From a checkpoint of a small contrastive audio-text model.
Model: encoder norm layernorm, encoder num experts 8, encoder width 256.
Rows from expert 0 of block 9 of the audio encoder, named by matrix and row number. Rows with one number belong to one neuron. Each number is 128 + 32 x the weight over its row's rms, rounded and kept within 0 to 255. All counts start at 0. Numbers have three digits each. After the name is the row's rms in percent of the matrix's.
# gate: expert gate (encoder.blocks.9.mlp.gate, 8x256x256), inputs 172-255
# up: expert up (encoder.blocks.9.mlp.up, 8x256x256), inputs 172-255
# down: expert down (encoder.blocks.9.mlp.down, 8x256x256, transposed), outputs 172-255
gate.46 097:120098145142172175120175158162142090135159137144167164179198127093144120110146159167154091165108200126182125140138116143153118137131188131127174051082110096113118159132093174100095137087102154114080125105085156130162129182166154137101144079165185149201
up.46 094:120137127147141183135156163183130079120187143182166127147204112119111189057168096115106132132137202179132170136181117081136146145060179152111156036099154113148119184137116171096122114086047124136163176122123163175120091161148128171161117108156156086103
down.46 094:194103130072131089068068116113126131184089090123105071142153123151169148123126151112112150128165124222092096105135124104155109133133128151124149100092111086131160145145109129130115155129103194131217157122131075099090119170116129128144151117139137180107
gate.47 119:135155121155099088145053115084091149121131108096135139130110112133087127122194095051101103134125083127186163132091135174098109085115118094140112133161110105087133114166065150147144082142095151082101112144155106101069120121130119170146158094141059145154
up.47 119:142143133164108094168094106087111136074064115143113088112067094111088136144132115033080133144134119080142130155143120154160096095131099165132136128164129067124117116158097136137192118155121111112086111081119097093100153083106129118149117111109125161171
down.47 116:135188098184172135132137182180187108176107096080170102099053110083148133119125075165076167088114099068164098155110098084063146107086164120103099188118134101118122125101110125135094118130093107205176116152118121178137165119132106181134083110150141100184
gate.48 114:084122034118133119157167135144150092073118110103076139139131113122156167145123117123128111165141089069123152156207091166129154112085126158126134153182113174145140132117158163126133088147145115092118118069113196135138134131109141120164101151150130083109
up.48 114:124180107163176094133162156126133101116161116144059165115151143099141181124118137158184156108168084102142169130152113116133159116129103140073128172081045090086097112121122134084120120084150153105106090110116148126071169160155173106164093152114140093101
down.48 104:078147181135071092169166109124111164097062097117165153116170143125062088132166067140102113141107092179104162132126095144119080112141163213069172146142147162205073130159137128116148098115097169101089124092108106089146202114122129113132114138119125163134
gate.49 086:121107143128124147135072142128179144127115133182169128126102149068133120175133070094150068178156110057101200126167119097141116110117134164124130156190101153069130101163110114148100195108102083109116185136125106146145104100147138133148197101164167104152
up.49 092:087092130141101177032145131145118131100125107052135171084109065098203160104107097123129135108128104127133120162114164105114098147133132167124190140124127094144195104149092092137166126157094138109130063109132132141072102205127088134116100137078194153115
down.49 086:106153160110164138076121145159098124099184100089110125158115124109126076111169155165124124168200150143132178110132074102114139097149149156130112126110220130133109105095135139181138175120109142096068164129164139126093113079127150066102128132124143101120
gate.50 084:135155083132144105131158085123120115129128144130160200132177093130129109148117103138153191051130137111104129140100144152122129105094100094108163160127128149160084135135119140150078102142145124077110168077052166139154142164116109126157102153098122072138
up.50 085:164128134147068149099152128140143157136052142146115114125041134133137119123093113208114150149112192155171128112138134060168095171084172105112157096155121147099126134112123159086096126118096082064164095165127159091098157131107174132162116100173098163121
down.50 092:104097110056092175118124135134162074197110150171051178122110178091136077108124058202129152142140124129110163086130158146158162118095143107131133162150117059163110087118073141129150146109152111135170167113070138130119137165118122124111114152115195101074
gate.51 097:107168173064141124113153082143115201170114074093141178096134177159141152139127172194115110119113183070155113070123150123126112161096155182116103154104141156071161090189150072166135195108140125120128122133200170101126128151144150105139183112133059124096
up.51 111:093073134110075098188159129160126148064170166157061121118067109149140145157116065123105115120092076180083137108158134109110167135129113056152142095126143086156132081104124095106141177141151161105188112163147138126036120145115171140119063121158189127128
down.51 106:181125138136130174129090166116105147136136159125125196080094153124159168128180185154123161163118185117163072142147055151096158142087147109135150152158145155121153101096112150132116165093123142085095193117067120124123158083145111118173106159107099161166
gate.52 108:143092162077131125085132119089041151137122089140106117125098122150122110145127134145107076153099099101154142118132113091113118049180080124069139148172114145211134063121171075119188120175111129176213090158093122159126197111114145145149112128104156113184
up.52 112:124156131156165110158163134150130126138101117130114167110137144113122129168093199118096124140102131164127170133107125205138145089103167139076118043096137098104116196135063182148067206093156149170050155165174134091138076108124164145087138174135121103132
down.52 108:161125083127113126133155062173137143204099101147035109128126122151163105091094113123146143131109171164120137069143220148152101173124108084180175118062102176100117134132108101134118090121139186154124161143109125169120080058085169165111135116136153130115
gate.53 087:131135151120023156128078124139143166112121073158095136149167137086172114158100111106135165108116141175096072135133133131131182099089111117137133193140100112172115140135096184141163151195140178162112159134154150073086170122119179149106151146106137120074
up.53 086:044123142156237073144093120115183132089108138149083117137128185161166118096182138129138127105069158125127137146158133174130128070174110179108109145153107132163120130110088161121155054137109127121143046112143109103137127115145142174139103201127188171182
down.53 081:196144103153148083170123160206105139093133212125114087091096128098167102129118087138124136166147131106164101150169063163154147130136090098127081120140188166199175098136104150167095124097063171097114190158087152156127094094148157113205145146126126133104
gate.54 103:094169093143091188131079158160094195125082152074115151073064148110194128130117158120165140126127149138148103131109134156114192189107198127179116121129140115068148124143166104140154158131157068101140105084106147149135163144138107060121091051136133075153
up.54 106:123112139093120109163150088126131109127120081160134099119173119197116151166083159075125176086206153126144128162141094134191098121133132168126161067105134123137078113164123167123192158151138133152167189154102156064128113089153158127137198160113107140132
down.54 107:123156198143135172131125125152083138077076028131023121155114124136132083099110151144146128119106128081110123100091143072113149151123111200129121084113083125129124081080112104090148091143193167096179183163124190155119136143170169161143173138169174151152
gate.55 096:094127146113119089120123127129126116112181172126166176152108172135153106127112083077125172085105130091102148127146139154160165158152105154090160147133103147142119114200131115132080122131133069147064090129153113170094130128154139068117141120146147138108
up.55 097:135109125148133105091162095142119117109083127089095116160118102066128130141146131094101198156126164152078105170129129094085161067171125121188135164157089135185047110170090126120139078162082130107135111125135155133147101151169138132113103082139174092130
down.55 097:121182191111112115134201176167163148119176084142102077143178082158111120163138116144156141101110079132135116101166077165113146126114105146158136103137144162043137124127079119118133138130148193141168141150087127080154088119134137111143150157176128198154
gate.56 114:090120222132121159126152150158152183129095189154126157161091155118175102199130058107097151084113145168153127118072134170157137111137148140038139137134085171079077145133102109195140092126064143092102149179102104103157107155127211065195120148168121139148
up.56 116:139120197139083131118146134124122169114092176144129120147116149124168124174115067102102139141083126184148142121089132162119170112103164135051108139118079161048115138130107089180150124139056151080110127146089094077151107126115197076192103175168123172179
down.56 120:170113098100136109067107161133115181154133146141064113130136180112121123105149106149128116156128178151130148206141105043070163148057113080078122108174110171122170115109203138117114136120111048146167151166086113154086099125110119124152117150124103060133
gate.57 082:128130133204114150067117120146117141121137149174160060088131169107130137142122151079174121099129177194135158135114110092084119092079141141153155184151159209128123080119025186124104111095165135084131136144153120116044082078114147111179123103196135104152
up.57 091:126103167120137100136127086078148108148132119080144151151173149166154111151103126122060108185178138139108103116141142123116181173184118129145119104100111132156114105091173129104152131123111098144075131143096066127154142123159141143180111095102156132105
down.57 091:098134125128092118095127149153126125183120109076131180090134158093141067134150117138135140184118172108110128121142145089042146096114134125113059084123103082154091099102124126137120136096139156145146144099100157205125101072107127117104137076174129121103
gate.58 093:134117139198142095103112146145111147129101091121065135133139137073102094100115118108116144172130117083109096176166140096086134085089150105080126107149123154139068168145135102101142121132095135104125111111058215130147106219179097130116140096159184132111
up.58 098:114107161059186081122068123155110141106145136089077129128106124094115067116108081117095127177097135118106093202121110080116147159122149105113164116147138119128129127106110123169157065121147117163143072079120159103110178076133076129147112145110155120151
down.58 094:074167178148141106122125110147143105109073144070162164113114131154113149169137118145080119147161132140132119160130183153118122101069106123129114143148137133176173179113105128110141095130200118125154124120171151184061123119067142068139039069129102128172
gate.59 102:134129073144107080123083096154145058093111118140150113120133125086055135119188156170105147118123158152136117154147122166102135138119137117074144124131118146142142063130161128112154108116088161129096060136149084131130045072145085112130102131126130140115
up.59 105:159053094095120184099118129122174125105130160125172111109169167186142154161133113091106157102154109145071131120136130092102148102147111152193082119130087073129146097134095049109103086072081138162139122137097119144153114138097139176084136156148127146149
down.59 109:114147137143160202115176163070079159165115090113152121142127108091102118130077138148189162163128129103121141125142232135077143097119190143143136131092163124173158079165087194137161148148098136120160151144160133124117119098110102105124162123115136173175
gate.60 100:132070066113134119149144091101137140132126154120103110121093078178136156156083093128121120089099138097109143174141152093192180099138125114130148094098119123154126123115105114144108161146184090108145160087065104144113228127096158179112156119132146136144
up.60 100:127153178156099188134122150109170135136098092174164146113128157084109098075164149116109098151146142141174125111184125155061107152100071116154100106166122139097129114126156096142122102139073138160108124143156166113150061101141136128145112131148089114117
down.60 098:111114117123122121135124151135109083147105116112167159155172149151139124142143139162124066104108127141092125088133171159101108130107153136060191115116172119135114129130115133145150088129145173154144107139143116097096158098156170125099141088153143103138
gate.61 092:115163136156124138074122133099139184122110123117097152100096103127049199148092112106055179165034125139143137129159117161142106183088159148193138131099112132093102101131133141120143179223152152126086115114125105170072131112152160127113099156186137079138
up.61 085:100135124168170150171155129125101094165162095142141094156126115120176062112158187101212076093166095100066146131063093082119116110204124101137144131111126167151115171141113112159102107075104094107179154168163054077083114169133138130134106113115138102141
down.61 093:102216131109107185137126135118070123071140131120137141170145074177054116157077156136122079130132135167127137163128157117084084137174092149095183163088066141136107152126088098105132111128105122178106098103112122121113092174076077130160128109168112154114
gate.62 077:143086165141143148145121177093106128124136145109148114089125159159116107123126087152144122139140114124053129112165128135120143127098126127070072097152066122137168139179113173126093117127120142117152131118105149162144096114074175143083125199146159155142
up.62 079:168182155114088110093131104089051095122158159118115091110134083171110143134102145138161083131060091154121124162148121114156131135121148106152175131158092120038110130142089085144109141079108072137109175076130158099177201086100127164127119128131097095102
down.62 080:110123133128037124129140128117166105092147220070063112139088086127151133102157113101088155159112167122108116078150174101069125117081158171105123143132102132146091099106161183145126181095154114130070160079158089143137077172138095151155138119182158125141
gate.63 139:136130180087135120112140109154144121140089176121204100147088160118149086125145103112141070203093152068122111168111134144158153078147178114133108117128136149096169114125147135124145180113133111158166153153160169090083137054049087081200106052090096118179
up.63 134:164081148108078144149104082115165114119092090149101081156143094117084204068130128067154127121151106119141125152155114136082141123123100116134066135156153085139099112114102137092127179150032098133107118144125167103131128128133071170140171140116121147135
down.63 124:146165122198136123124136155171129104119182184149118157102174121142155127196157093130114145140065163081150156110142123189039106096173141133161081115110123072082122095148112148141098111094091112179100111156133122141141155122144075149100143129116104139134
gate.64 099:122159093060119115120180128168016158130145122119073106149035154163106085174114177232211159080187117153083060123095153121079148133087122081108135199158130190055092051103132120085132140144105127125093138130159124146126122155127092112108119092095136114090
up.64 095:134159147180120106126145129172174105104118151124174133104122125104150115101138125171127129174062164141109077153074102154130142158104151106157117185126155175137157118151088149140150078105092136088105067175118184140133091177113130142124096153126096054158
down.64 100:152107118148139197117144114090087106019132164081164099114115145183126161105140101125088119137132116133147182135149078176141121122141159154121135168124135086123059177150098107127074113113151114197151208134100103190136127154146161100108121132127156100153
gate.65 104:147126183122125155184142139160128084113122118087136065144145115052089114154079199121109141104099061140150187155120153164104097109152157084079083174065142107117176078122117117126142160170116152123150105191112125100166098141077160119084191136162117125122
up.65 111:117099110115145134100148123112170127144105211123208082102111076118128117105115107170147096072055106067178106151137066180075111122098157121099067163099128141192120105156092095164108123074139139116137117157162176207152100078161091152087106134114074087145
down.65 110:108070139141119114126152130123198101148104180126163145153180170124143112132132147106101164084138071116119139187133135142180132106103081090150163137122081081127151137158144117179107120101108137120118076165166173071115048100142141142102147161199146093143
gate.66 107:084152104132121098140129173151121127131164079175127099102070126127114164091156130102115176135164177208157092128126059103128132130097119157230186120124145147141175136136174136108146135145134129148154166143113175125195160116129134130081090127142135108177
up.66 115:148101172086120168089128087076132112140123161141084168163143101099155093170121132105135084136081058080089117128123122173166162140126137133076135140134163114102138107157087089115137110084116124122122096141131104162104094139118143162167136123105136157102
down.66 116:106065111151079159105110147113128091108135077104107115101129177149146115092138221097144134079191050180148116139133125096131141199134108115050126145117104150125122081121144123138132111169147085124081095155150104147130082125196130130101139123100217179139
gate.67 102:154114165148174182067154137148110119134163119130055160137142147189115162118201107142067186121149126141103120173106167153094125143104096117149082113119145102105132118180093148142115158157172117102126135080146106155229125142163093117123173094145130125109
up.67 099:137117147147154199180142127118118141175147124061056193132169138116045143119167108048131175132142106070134149153142135102061124162096077140141104130137095153091101164175150108100095077137214157103126113075149084157130093119145104109125105104116113139146
down.67 103:104147121102096067113127139163129142083089070126153138129088103146183060166171158107153094171084162110159102129112158197144113132125175093122139076089171147161109159174151101142163163104093124074157087175148156167137162204129061093149148138101171138046
gate.68 101:119143171077140138216136159084105127097168148114128135074141149119120137149144139116149110181090142130117115162106095141101156095097114165103142150133123125114095135148157095120140099137141109172166156119193114072168091136098162127120107209142119105091
up.68 106:132076095104081162115069120136150159142126142147110154146163096165156098134153159110153124119146094113144131108171214070177082180133110124141103123079178119162064101080023178143146072135133215073118116168106140150155087114118124117103135114114104098067
down.68 102:167178160131078102158176121156122131113108160130097180136136105075103112129117093150188136135158063159117145148120070113149142091058137112144107133180138162187217189138123121104120166135114087089092149121148133091166171101131168082098109128142115111166
gate.69 103:156111088152116101166147137108137099169159130104087077092200167138120113123149076100128127110098125119135126112082156067101118059172099171107095060134109163168097164186103128110172063154101084089101116194125109116119108138119119119120173099129150160141
up.69 100:090139146091107138188112125175109119119098117143155169110080144168142111116136178047186111129171130188145111150143125161118129186141136112162132122093106141078141121127122160172092106138162167169116111089135135112124195138173126142142130106111168060149
down.69 107:091096119140137160162116130101136140109039114190091182112125095145093118116097102092134176168122131112093191126135136091156145134130100152113081122149121139121140097130112095126117108130180148061089159140162129098175113101143095151126064135151136161172
gate.70 103:149125133079166113127147129131100167131158126161177181147132169188088157126097151131082105096085087185120065105125089118134084138099069120159178097127093156083098173143119172165073160109187109120145147113110130167113191117083111114123196157184136092101
up.70 101:138044156089156116193140132097127142181043151129152155180133129105021101071085092077178113129116120120178111083117106138107115124123093082111134118156113096088145108100135141129140128097164113169122136166098137099057120175101115090123147075111157154200
down.70 104:103125173146126085123144175190078107118114137156109087118135160138177168112145123117139128163106182115143169088166100117219075123115135110133132144119135179206137107183145133131131145157155156120160147126125142168136108091121141121134128193089155116099
gate.71 098:118133069142092112165085100140197107098123144126160178142085130083097089143148100121158077131115163106160108154166147141136126082146065123108108016111117135135094080161130074138114124097173133165143137069140150102099143151148190157164129108145131086104
up.71 098:125147176148117168077182140073046161118180098031114089140161104174176142131124157142101146166112111147141160103077103146156118160108205103160159196164090126124152175119141165132126159130131114122128153161127079095146171160129060136081123138152158123187
down.71 096:166061198127104092120150159149107120152194059090145136194146138085114114130140167076124165125144143154119152110116124139103143140100120144172170101023134134208120109086141139149156144098174094159152131095107115128110105153119166104119132119126162190112
gate.72 116:085139112107211138160087147107105123110136132106056106115115112127149109128093055102135112118088096152111189127100161089144157106158101135076147143123177110129152091135079107057124121104181107113089163176104182159099110142106124066168118136146104156141
up.72 112:167116118112080177169105170120136180134097143122066152142085089159108127123113151153139101151139107180093196101124173193049118119175104083212134192144109111118088116094071136122176114129083152107137134060137103133100115065108150091116061149153107151140
down.72 109:082089114143146082132137109103145046149121158165122129137109107148122157175169166088058138098156136124163201087149157100080109158126146127090044157154127134137109125137121115131125109130160110102092156134098171120146096099168113159119054118108097145178
gate.73 100:156113175161097204133184140099199114154146128086078104086136089155117097114088111106087096147068099112117148168157147095153156166174125104056143115107148139140162165123145155154101131125114082104128096192157065193074115158130099079142187126106116121088
up.73 093:116172088137113146078166161110097160103111157091158198087162107092170092141141144181117106158123157159136133134138128049101129156140138142103099112126116123181134105117131090171170163148126126119146102211140103171122088085110098086161175123134147054112
down.73 101:135107098170129090132149123140152178099161078107160095144162129108142181123081160137125090103100100128147137086102114103164166138125116122166142190127142125152084109065172114089113162141147150174102079085086097124115185144140163155048065158169068099124
gate.74 128:123134163141135187100179171115075123128181098155116122117120147085132104074128136101104107111083183143149123157092143130144137157176149149073136134088084128163134098139169154185091098135114069126104134119171122181118122141124159149090146135125133153142
up.74 121:117133164090163185085169107108084127158156112151085127130095180119113127059084145135114104094107173134139150142078134148152161214195152130063148125080047096167142095106140164122105096141073102112107150129158105191117126106144181121111121129117134134130
down.74 108:101130135099131189167193114134131130148110058080093082132160127124175178155156109131110137136115086124128148090167153062093144176134091132233134141080166167187094144150091159126083176180117127113140128167112135114113110096092105082174126080141101057127
gate.75 105:086173135180111111149141079136134144090107098128079152125092100144159166148089148120145123055122184067160182189164139071082085194165124163139114094199182054155155160145183139111112096133125102176162097104146056104144178086095128144119089088084151149097
up.75 105:114108158100115155134174155132151114163206121164159125121122120132117063074161081164093120167142092128105067130097077142194134103053111100154156179155108191099092203119157087087124137115140119113127128128152183134139134155139154109097099108115100151164
down.75 107:114098139127118067070095123148145075113211144149114142156122142143104066141145110142120126099124134123106152193126112168114144141144182080151147137119130165155094131165123121110049104156092087106160081133102106125110114134103178075112081088124155073134
gate.76 115:119162084131166106095145078187135099154138136106102056159086145123157141160143162170123148089126138179136156087132141181152112125129130171161129124083111165176136072109118157135132147089124139128075103104145120137135097107074179143126130136193170166156
up.76 112:120116179180117122141105112070089119096113120143131166088140097136131128136133142103142111134158143071087087132137080089097109133122125061121144103173120075119074161164108105179144108159136151181156157107088141117105146150184095119117102134069138073097
down.76 109:190138127152121085076164147110154128156116164166110105115122089149146090143162139131152158155132170122134145143148111060146167069172106107105122076099075150132104111132152178110059169125092118097106204125143215109107163071107067104097163081153109160118
gate.77 122:151061125178135124061190155148089188073090148126111108140151096134200113175105106224113127078094199138116136149106117162134067120155098150117114124166133153143141121141173119172151129101126120111127150151169154113131114114133128124120185112151142098142
up.77 129:105228115079113165177050112099152088145199103128149149104112176125088130098120155000131116161197115158106125103154182130161208129112152102158125140110130085143079121091041127061128111127165143092128061147055119125121116128118129125140074120125124149096
down.77 112:088155184072188115129114117105137117124139106132099127091131180145130138125138140020192136098099131121147138071129203189135126150062084122187145150095176190183152085118182108146118141122118126088162060097114130097128099161141098142105175104103169121116
gate.78 109:162135158110148061172118097091098084114147080068113150159123149103128144115114168119114137157087098103176123190159117146169173116115146173069107109125098162118121150125146104141142139109107138100143119087150053161096106166128153100126137127161137126179
up.78 109:164148107177139061143112099141114114153129055083097139127106149100135144162076162114148099152034075081128129125102133111112107119116162159106095139158077165138104100088120143191107090119164121118111118091172041140116086159139212124116160147138098138128
down.78 097:171203163118181160113099130145101080147133174102095137086049182174099085143168069120049184113139117118156120118117139155154106060180115135144082178089135050109130193188136107161141112088187089178146112117090127106138186113136128156141121135150129131161
gate.79 105:152133116128112161154112117194164102080179149158163000133114101121131137122155137137140117072157123126140172126120124137124123105131122090094147165115138125105140094124109140118112162145157118118095112146087111165142114137105140167182111149124111118089
up.79 104:121119179117111141139061101082092154134132092179046199163143167152141115212152158106156145143095090077114117142082063099120117126145100086143128110163166077108173106146118113112197134186109207089114075174100058118153176183169144168136181123089125135131
down.79 104:154166120118151128147157089126120148156172115145153130116103137134098150141120127069110164125108104077147193078093142072119162122125139125134099133192109137191104153153128153122118155135132083122141114124128158158108113137129099203160105097078170137135
gate.80 104:127088064086092163151081116173135156132085118146145145114149194102068157088153136097144112121194125137137149108093103105105149072155107132122183080131125138133092110132105103129126143114124152180136163122159185161126099126145120085150182167143128148129
up.80 106:100071073093103146125110129128104137082114156137138127160108192120086164154100126128155128109177144130134126086113127154121158080137110117172160080110123126128121108122084091134126142093180130165116199115140196160071083125162143129144164154144144129133
down.80 101:130157147102219123134116132124131133121159237146102129123135216079111144121129115180145181158170066128106130105127127114107145152132108126168113139129175154141167132147174156115114149181129166089116082145103155185099101134131120181111138143097182137173
gate.81 091:094112141144086113176128063121124102126137110242163136110098110104091126111162168134138127080052087102084126129156112171103155122102124108112065144156128109121068074128143151109137141158098120145130091088152082137148166132148133174133146169114100135181
up.81 086:120115103127112082171156078145135106141114048179169114084120105139105133142125141175158130110091131067141133163138119126099173152158101078090076087154111137128109068135119135114111136148149144138160127137144140096177125131137078139149154134129110169140
down.81 092:138114142145139105158158138131177139155138196188152146095122156123173136102162063195119093147085169156124168092127146111171111115093130126096116102108144132165165071111137171095105144125154108100156120143092138104156129128136156198059174071118134157144
gate.82 085:128036168201155079146077124119093144108120055171111094180159096090134154158141116101062077130120157101124141184111141129169168140100142075121094111125123074134097142161123125164148107134173164054163153127153148110189162145130159116132106191122142098127
up.82 086:101104156178173138112062140147068093083143119176203108174145113098151149145150143073072126148187135113096147160107152166128172150086154089101129110123134055174098142143165161190131115147123165111125087161141137127141150095142141097124159198121106108126
down.82 088:108069182149120168111100034125138146121135115178194102113161075139112035126117120139144139118151167098189133098138140169143097162144069155177094139092084078157171133139139145132109188159130149128167121122107154109121110141151118126156130136123158100117
gate.83 098:084182168133157117110098147111165199150123122098122122146105106114146110106130150112156128147201186120117156109204109143161108165102124116124107150129097091135124157122065108158121067161151144141138130091137151108132086065129117157145130131099094135177
up.83 090:104146217088124182180144099128127136101106153113112159113170122163139078148072144172128145092080119065063198125082085116119111058151099111149190077130144147173118133106174129160135133164215140129140136117116042144161189118106113132142077105126138123157
down.83 095:152156146103129132126152116128154138120172110166130104098091099063184083105146106143046126118072164167138163190105115171099115079093142201132133099190104140101115119084115164115147074080076132144143118190096121123090170060167147112119123116127124136105
gate.84 093:142224182127118147131151169180126149147136116141140081158094087137064140147146143086148158152064169137165157094103144105143144143158116105129188198127134111136105156162090088125140130125113146105127129086173058148067139111135120117102092110139106121114
up.84 095:109118089111101106141110072123157094111139095129098134105103180122132078094180121179110109115190089128085137156141144203102101113118095097107020145107111145107170102121142119137114160111141091119121157114123193132201125133063136122150156192168120145108
down.84 094:133127114063116148088101091146171115150147145127193138088095075148117123158100168096130150111120168124088108132077178128163170106105127087141139103101139121139171115151098143122159092070123150208091094124092121084120149091150154152151087151153177147194
gate.85 092:130078083102154068096112164118085181124168110113120138137111137152177092145103061146158127136090104139056137132157125146174187092125162104115111160189162109134162072135121106142133117112088073087090111139141139132074121063128121168110129108156160152147
up.85 096:110149213132146112198128093178165137120207102117158113150108169126148129115162108094152126113112163109103129140139125104095105119098130149159139132124081148088062143162149183178145145127115119143141178173117151133124181110135103050165115176091092142131
down.85 094:090130126126098033128118151096099093087092144113193154135115154138086182195198149159178116115152162184113128136177141107087104169080122155114125141127157102142160103127128143085086128149094078155166186107100134079147127157184136119073072065163137117119
gate.86 087:106149127075164142108162126102124097152075154118176137134133141067111102099098144168166066161137108105146153167108159155130128149077143173122170166086147110116132111104126125122127119114177143158097125121142088112174080051156092101101111090078208123107
up.86 089:088125114083142135134156125098150058155076193101137160082143160075133083140107156156167078152151116146117144168139129161124089159117143156124120153070127160122150121144078095110101113097110149144138092129128099120114076103151090145065076097131173138122
down.86 092:137110134136126083079128176192156149108135191091116107087121052163082125166102118126118144124122108113193171092147101126090099168121054169135155140092176109161048127094074037173137114099145171105106103079146114150122125109129151144123104114193087167185
gate.87 115:141109102104066117115127148104046120095156115093144156090100163186184142086133131075072134162101103162131084122120043127174140090143149187109178184111152168149128158093115154151103128148133144070132114144129106151111096108127145131117117138196077100098
up.87 120:165135142128059109138133147055065102118122092093120145104174170172159136106090119068074151138088089153127108126125092139152120125102130135091143185154152168139114108114078147125137079131179145055086106096158155163083112154162103141083136120178120128050
down.87 124:100093115161140188107189138178118206173095135134076144149072079096090161033109108170068161100132070065132094105144209113094094081091161113120108059105120084061100147114116124105085182185146123192094135140138152103162119165149129068122156109111166175155
gate.88 119:110145136176109063153161174118079067101158159110192082090163150119137174118147116117131128152086137098123157100132142120180145123084121104056111109151086135056127139137181209151139146109151139124124125112163154165115150085139167107127156092138153130098
up.88 123:102137093037139167086135079119191175144100100137074147165078090158117077124123162131116130103159155128134108139161127115142124126144141172164140143099139086179151132142126081126106115122093126166096140135070108092104097146145070168111163139096102113142
down.88 118:140136103149080136165130126129159193129140139103124084182154116165135103191163124109152097088142152117147145141080086209085112142080137108145094151111192176076137114152150065134123113137108104145120123145108153091163147133140126124127110102177114161111
gate.89 114:115155139148174051195206059086077108098103108122114094093060130182132099110128114119108074165140145174145151134123150126183159131130109147131164123138184071089108126137119132176150104165137136130159085129091092161123174130091101139142171112137082167147
up.89 111:107130143117140105135199088134091146128127110183110140083065116170161121171137105147097074113122183196175174103158102146123171118106099098143165157140158097135092123123085126159168088150177154158151120138116087190126189150108072183066111124153130187159
down.89 108:087098146175049124148072117124222122141119202086120095160130136141104177184099162077184066137186100100069105104142170081137140101088152149206095149161105171106186115101109081142159187156114130102136114155170119131111114095096126128096160062120110099167
gate.90 116:131121164133085167151106189108034108103137153124144169107139110187219089157092102084172125089134104186142196177106080148064121101112069116161164119135158122146162127146109093150086108177166137101168177096145074169188139093100179089100113177169171097092
up.90 122:102056170180108105123124080149097127157197097142190122138111112113052162128131159087079070127133122103162132107219150110170121164185100171094116172151126181131098126125126132115136125140096148114117095132125158127074149150129066156135113096170152133101
down.90 112:138129110112125063126085119143184053214154116091106100135159128101139115141090125130144137164144112129100129140190145088162107163168133166172125119112150101156137094084069142138124118049132152109074144122129156147095106181115143059140126170136150105115
gate.91 077:138126135089119138116069124109146129163154140172146183107186123112177162127116107150117138110119114161089126104140145138130130155111139132159136159171148117119148180130111107096150147149123127167132108155083107078144114180111143130063078186130139184167
up.91 079:108165105153144156120156092155092136203132175100173127125105145080200169092108104168110121183145081097156165161122197184141136100127122096090074147231135135130106177112162094146062100161167172135157140150127126092120105100097126143114136098116096149120
down.91 089:148101147140207108252158221158085141132122103121144128179151104099169198161082132147128113127074115118128065079168093149105189120143129128151188120088138148132083119140115126153135118109106099175120148196092097111177172115101156105147073120097083116089
gate.92 095:105110149140140126087166123134111070141139119140126140158149129154196111158114167112132144119141133106141117128156180162073130175163152147083099130128096193079090132165166103126166119135079149102089147172046138183175147159097123125114115118129149209134
up.92 094:133094125107133112161160167171150106121107145099107102109151102125061183173128086130104134141043153157086136122091127082152164126138141121198159150146158078175169180066073133124104140095123116161115155082148105123072128151124136160132088118153146114153
down.92 103:116101134109117133152126092157127101148100176137142150139154102198162142100094172199120132163102097066129096111156135129137174172181096138097133083157100106122147113123145113096125150139080073044182133168164083146104075144106171118122106162116158177100
gate.93 127:111124083122120125126155121133126125061131104098080096136139146131152096124060126156113169115132136129126140082198135163153145091102171116153181094153148109102139094118153145142076156124113130096138104141119099134096075096157133172116170126103122113116
up.93 119:095144145128105133150156115168173123055118139092087111134162159145138109126074122132173157126095136179112139109173150171127117087094129108169180110164116114105092108113156149170076138081106127082136112086140096116125119107155135150088160134126100103128
down.93 117:143093143143153081141095134124123157133122147109101109108139073102140167105139125147157068125148144132138139161163179101112173182141133071157097156123189107120102060183137108172110128136118193091107147174121110134149066122109137089164178153180083114047
gate.94 104:097121069153130128149126144140067131120147055084105187111143146167157141091129146082198165055130094162102134138168159097142147110134153111136065142206167153088203117177150165128123205130169148139154110149114072103106104116159153089148124137124138096119
up.94 103:140140200113132143098152130153219121140095202191120020118103076098137097162120100144098115161130124096119142125090106141126131171172094076142172113015101141161076141091065116149117116130098113140134139097124136143121133149132135138135121135106113097128
down.94 104:163194140125144121131089154118129169123124141047183146124112170128172133122145171124088139155133183093074070109134156119158147176120126107106152069115143145123148102156114119166124143143094196133122143129179114139119093132167128128120080172116110175159
gate.95 096:146108162110105131136110110142154128076148118121116109143150102163171107201138064172117143167096117131150126094068125079167152112107111108119124134137121130144168118130070068160127079130111141125131211092122129077159214099124126128130115172140116147113
up.95 100:095113147141121116137170195119125145194114112093103154171104148082145111097102143104173153131207125133127159148135102153133111119089092112143137151131183108110098136126199166100071132109065112134142065137117073143136071120166129086146158101137148059151
down.95 102:152116104153117092111110105117128144146100133154122120146104109164126053176081171176098171089072119120151151092102140092103094104118069153128074026124146095134121133037109139160093112202117093204146205117126131105137132117125097088087165168106150108145
gate.96 114:119136170128122146201150118122089098137113121089147088138090159100150133194141075139111088162112103160120110125148164162187108146158125118139116115109142123095113148115144104206090118143185132085102052132146135112186141103102179150120140079185093145158
up.96 108:163150073128109085017092138152136129122127144176099159087158108158084128096132188112163162074144174082157141132125142126139110124088104111128114160169122107149131106127117148091185144109109167183143192126089121182082148157139134134127140168121131123111
down.96 117:183125151155111140113124100140121077089167118120156156159163084141154167106136146143134166079068092109132174096090079107093073137090109158109146154094168094149082137179151115165165144057139131109153075119143107161193141127117182147109098095112108111058